A small segmentation model, trained from scratch.
Model: 5.99M parameters, 48-pixel images, arch unet, norm groupnorm, activation relu, widths [64, 128, 256].
Training: muon at rate 0.019, 14000 steps, batches of 256, held-out accuracy 98%.
Data: trained on larger renderings of crowded toy scenes, 45211 training examples.
Rows from block 7 of a small segmentation model, named by matrix and row number. Rows with one number belong to one channel. Each number is 500 + 25 x the weight over its row's rms, rounded and kept within 0 to 999. All counts start at 0. Numbers have three digits each.
After each channel's rows are labels from the 100 images, of 14848, where the channel reaches its highest value: "lies over" is the class under the peak. Only what is clearly more common there than usual is listed. The data: larger renderings of crowded toy scenes.
# convs0: first 3x3 conv (model.decb.0.1.convs.0.weight, 128x128x3x3, each kernel summed), inputs 64-127
# convs1: second 3x3 conv (model.decb.0.1.convs.1.weight, 128x128x3x3, transposed, each kernel summed), outputs 64-127

convs0.8:516560509488461481510490503469458500477488454513489492459496510528523490527522523527475464528514459487506512500498511499461519505524517523484475491495502468506455473525486482548512494490481512
convs1.8:477495488527540481531456495511498511510476490464462493478443458508487482541461509503530521527505449496468505508465531499520523503493542508519515529521538516511493506502527478499530473477456499
lies over: lamp; tree

convs0.51:538510511479463492469542486506462482505503480518497471486514490494498483477490463450500533514479454510475438476497502506495497483530464499458502480506528488485460481517484518525504514542487461
convs1.51:472503482490513508479484486511464477497467489512516510495506486532513463512497502496511516498511481540522468527487508501516509483485537491520502483493497498473483500520498492523467472501492547
lies over: mushroom

convs0.52:498509481452464491533504513475491528469507503478490472512511515479489477480468522528476430499483460495487498537520516494438542517489497488434494507515513496557485503504481518495469500455473490
convs1.52:562478495480484522444534449516487515491515467508503463516500495532518480508510454457508575463524518463509522484483497532547485492493497497504474512514470488489508464509486461476518508510523522
lies over: hammer

convs0.62:470470482458503511477493501453480522457465484453475523469533509517497490478491515478477461508518533507491520488515478537452512528486471489527467486522464498488447509447493470537459504508492485
convs1.62:500526467512514480522518478524495488534522485500464510500477483519523490527475483512464513500476471548521471526469499465497497494513574503478522526493497448453487552512501510466452485457455476
lies over: boat

convs0.33:511490483534534460506539537519472505511493450493486466542488468502444522515484468477513502516469483513495502466500519473476534501496499457511528518517505491500477478518487520504487465498480506
convs1.33:466486536505510538496529487513488502467484532528505518507497504525535497453519473515523510507526532490505524502493500473511452481484526435493464481475488502457511480507507495489540493495488490
lies over: mug; arch

convs0.24:498503478512503460515489494431464526507470515504508512506495517525507496503481484565457480531471478519489470493507491470532539493477482517471533507512489490559435483512510483504501482511478475
convs1.24:488479477471490538473481471495498506454446494484475499526467499496487485450533489534514496478516487466499589499491527514529497518509501473517482460493492494495541477500454466504498509482519499
lies over: lamp

convs0.74:517509485508522482455508537507478492513493507472515493519500499536495509470501472467460494531494468514496492489483502521452484506531497508465505486514482481491425506468534492465538463531496524
convs1.74:521460521545487497493501486475495506489483515509515448509487486493514518511474485481531490482447503472518490544481444505535518488506490483504499482500478522494508480455499514569515502492523469
lies over: mug

convs0.111:487486484507480502457491487516500517521493526488491490520476447474501496461485504484473509510486498448538514542506447527450478498464471507514510523519538444497556521521478496525478521486502490
convs1.111:495488478508486494501492535466488509541519496532487474509471493526457512499468485525554501495502485500501503475508495493462517479527507512465489484500497499489468531525531540485526480575509519
lies over: duck; dog

convs0.107:553539512457503493460474501489526520480494488466486494450477548519463508497508464491463483501473485502472512469511449526513482440523493514529487507491504495523485502493532511472503452543475470
convs1.107:452458498509482494530507534482456481469526529519517514524513487508515447511509492476507483497484447503492491495471505506456514546475542516493480512475542515478462498515469466492507466487518529
lies over: sofa

convs0.89:505514481466515493523505481506453521525523505492529461484522465483507509500495480537473488516500499501477487482486497520484510466497479477516498529520473530495497550509475500470495492525499533
convs1.89:515512522518458491481469485484523481550510498478447497519521503500490537495513536505497499467498439499488490490445517508494519459535465504525530502486493514514498506528508529538516492499499495
lies over: mug

convs0.63:484504487516516510500498528424485498488475485471481498490519489483560491527547486491437521476508481499477485469486466469454520467493477488473533563486494505500491505501467492450490482543467477
convs1.63:514463466489448499509465459499524475534509524519541502499485535542506486496514477497517478493489506476479470515461503506531512471516471483477512478510468451552491510487496492499493524497500493
lies over: chair; rocket

convs0.19:505509526439560440504537490474488476506514460536525458526483512518480488499532572465456488512513512463482494443503531514492472476467552477495510511536528508461518457508507531526496486492520513
convs1.19:445479489509498502527447486541500515490487508506477509487516534483508541503472472518500539492502536468528540459536474514474479459482472478496477503495517532523472509490547485518539530464496478
lies over: mushroom

convs0.101:494469498464505549486516526462501512476451527518470483509497509477464499481514496465514473494521494490515517533502478487455494505444505461535530509479483503513534520513487528528470515488492504
convs1.101:557496505507494495539511489522534480500524496495507475539530515558516510491491492525527542494539498482507481508480539481548480494530507533506480504524465491517499541515538485484536463529496491
lies over: hammer

convs0.109:497542501503491468528499469478488518498502460474504494476521469512526485498491496504508505489511441493474507498529474500469522458490448500481532528489496505454489509493500481477528520507480489
convs1.109:520515486480464492506476436509512487550500520501497452468482533497485501473496501490446486497507516490532490542474508505527504483491506487475493466492462502524496472467491496505497466500541525
lies over: chair

convs0.59:462515508511485498492480443508506504469474491496479505481508469531555476510506495491419489525473441521503512493468503489529485460516473530483523501513521489529478485484527495447510489544502488
convs1.59:504497487501526539536504544487474472499497490463479507513483544484454469490506499520518472492482459454458513495474478530453560478471495487474509491468498524486454513498479530539517488449528494
lies over: table

convs0.26:504539498496546444456493521488483507489477533517518446484511489470455498471533498502526486486459473469516482461535477501494511478490493465502518495497465542528480462479444550538471512503527511
convs1.26:490518532468479462478473479457511516485534476477506526480492501503474503499484511518461551510520480516460490503499526513471465499500513496500459544483516512466476531488516485481489520472419482
lies over: boat

convs0.108:531506520553544442464479503495489501536496452516512546480498504499492529479495523479471511551535478506476469493489460498491489438558494521490494545507485491445530512474489479473482472536496546
convs1.108:459494530453528486469512551485512492503488527492459518553550486499522482535519488517535472446473492514497538499469473511471506481461508445504495510535472488491475483484508515491504527488479481
lies over: barrel

convs0.55:457472495471477515516513494499537543507501473516504480494487475470449487519501448462548475538494510486517513483453576493482508498493490487476559485509505500530489471505522518469519507470491481
convs1.55:492510478507490499510508517470508486473507501525483502509515525485475478489507517491506509503454503480496493547476482498492534473495527473507506498494492444506489447474503479551479527519491495
lies over: lamp

convs0.92:526496519455509502506500473474495511553513486508514503567532497500503511453510509480501470494481500442476440507490454472511471473492493515490502501476485503471500529506498490476466507531487495
convs1.92:468550496498518517516479508526510444481544488472481496471486464487532447532509459538501531507519467505489566509523509462475532496499521454538478543490520506501464507472521486490553467503490483
lies over: barrel

convs0.117:523453501476529462512514482502481502463476489459471482537448521502500487481485529525482528488488489441510494472461530512473491509481488526486513493465476533437464526511468474517522511506481445
convs1.117:492532475488509547455503489445514455482467484510510470491499543505522479540509468493541460515461465480464505482472515493529485476449503516494512490543485464499476524514499523485485511484474500
lies over: sofa

convs0.27:498499495458479536487470504473502493545483540491497513510543476503513503513535495482493490479478447492503475474532465502479486490524543513501472511498449526510493469533487513506509482496482505
convs1.27:522468500514507464479518508505450468497498501445533495492448490505512478519476519517508511549505517501456494479474532439513535513471502511507483500522514458459523489519562512522494479528500472
lies over: ladder

convs0.64:536503494514515462477525515466478480507494495479480480449511517500466525512523430495472534518484474540500509517489505473486528474477490490496512493491492520529434523466504517471544488472517480
convs1.64:465514489506495481522541498526498451506516520535521473487503481545514484506448528505495458495474480519507476514523509502464480522502497465531482513479475495493527501545503531437475509530484506
lies over: mug

convs0.97:469514512481526482477493470554480514471485481527501460511514481501479490531490442516554537508469495509497502494506557511523496499493482487562503511497519461517497509498481490493517481488492510
convs1.97:469488476495492513515528523501470499471508517498513499455501536532529505495489493504463464502504462497521526509482465490541495428528491521498463490507570532527515483501524474531534503516502479
lies over: mug

convs0.70:494461486431503461519497437509480511515519470541538503476492493501493491499531465441488518490481491538427484471521475520462508463509473516514500492493504499461491519485509488441519504549487515
convs1.70:498511467513474457505534544503514453464516492468442558486508525503561458512501485518517488473548481504486489471516482498483500495472515500564497519507505503499479503512503487461550443485480472
lies over: barrel; mug

convs0.85:461487504500536508498489517496471517462493544537484493478523461495495502504516463464552480496455483510507486482472514495491517462470498490535526517517535488468521537513478507467471484505450521
convs1.85:580503523479476534496488475519484522472509532494494539507479553508521496481489498492467517491538491488516502495434505451537486495501469485494480518489486470461516479463514523486521503518517491
lies over: mug

convs0.41:452476520425488555517498486504486507510513460482486505518457469507496476501542459496505501526527525473517543491510496564464483451468505469505507490476487487513460483490516490470513507497498486
convs1.41:555467531510538470488498507441505466481490527486534480485482511487530467525457502475557509477494507452486441489499522471530539528478477522494494484503562460493520537498509500522538507493504503
lies over: ladder

convs0.21:482456478472556488451516512503455504487491494508471472528496485497475513512496459490478511523503465484479502482523529562519497446497474487467515482478483487485478492504461508484501473533479508
convs1.21:530492526514478544507512495484519482495467492535524446491494518454520465503521524467527507496479519519466461486522474506520526461472488538514480514519483486484501467504542495530508500458470517
lies over: mug; sofa

convs0.23:500495523549452448504464515458476490508467473483487511538492515524539479477496474479472471533505491462511458482436493507494465495494473499513503525481482529483466457492474542482455526512526485
convs1.23:442520481451529533514514504543525458478500525510523471476490454478461520547485510485518511515507522541498520506522521493502475535543460514486495503493519485530506486501536513475456501510543530
lies over: robot

convs0.12:512492529494481472520496527516523497471502487487536464522459492494482501494485471564490433505501504505486520470552468456424504516493495489496480490505456502516473480508507479512495472531483490
convs1.12:513497485504542516538538451511496491515481476526470520487490518499501474506505486520522558468479511505496524517463499546517479455500504489507515486505485460496466475470484501508523539503473440
lies over: lamp

convs0.88:487497520524437483493485477478526512481494483489445476525504466438460485469511489518544581512510493501511508474517483487536475452491470499463497485483476460487470499495487510538487489507481513
convs1.88:477463485533484501475507522527483457527539505494542469485488515527546503526474495533469459492489525514509476514506502497549474483525483465511520511526530547537491510497491457501505508480482508
lies over: mushroom

convs0.47:470484514529451498518478486443533509481531499504458521540548529505556514478475484496462470509458485463490472511478503491467538484512479497452541515504491517473477533491498505506471496515489502
convs1.47:485488463461512515476540517530487457492519505505532481490461493513481469515485461476493489493510530499498501496567447500550482513508538496474484466492489504534473505519546472457506486522545520
lies over: robot

convs0.98:473525515513469489521499473470495489501442508484481484484518499460516526525491473449580523489492457515529461578503484531480506501514514503500486529497493516540507486466516472475493498482493540
convs1.98:533513492462497509451511514519523490513523449499500448524510498533484526517477506455477506498512547496483487469515514501515530515509511486517500481479488475462559485482492476516539476507530525
lies over: hammer

convs0.123:504498504403481484509483483457499507503505531478519519539513499482458502518497472520507475475498515464474507480527478469482504503500495470510500497485480495499469457512506513504487521511496471
convs1.123:502536512494505490500523491524499504494481518486483439508478530530525473499537490528525570490518508499515514465485529512484520473460503454481461512490518498524487530470490526517517464487489503
lies over: boat

convs0.58:489475516503517526452498505447507532530465532497542536532493485476505519498504500501536440486487494477465525509469515506442503468506496500504486521499503503499489475503484512530496528538495497
convs1.58:468524494497478510528496519530515465508494503498486503502470490496500475494509496501504493549492520495525491527544457479481496532510514479506470499489495489563513482478529501531505457526552528
lies over: chair

convs0.37:498507492538483468492484466485506502541490511521562498503488501487489485501576472507513533495534498498570492503465493488529489566484499508526511523498497448524495514527489518546502501479494478
convs1.37:446539445554561502447499515481517441507530500501492537506510518500497510512461449505494468513499526522489486530501465511477522487497515475469503550487484525481470505511497486526494515481489515
lies over: mushroom

convs0.13:496496554513477460468499472459525522493521513486519489486506507537536528479474502487522544489493490530535474509515519455512519455507482472512482486489458512534485453473495541472479504468483458
convs1.13:559478457424489524488517569521495452461497509516515489487470519495458483518514491473483489487472536500456506449492487482534519484452527504481488526528500495467526516533508512528515480505535530
lies over: hammer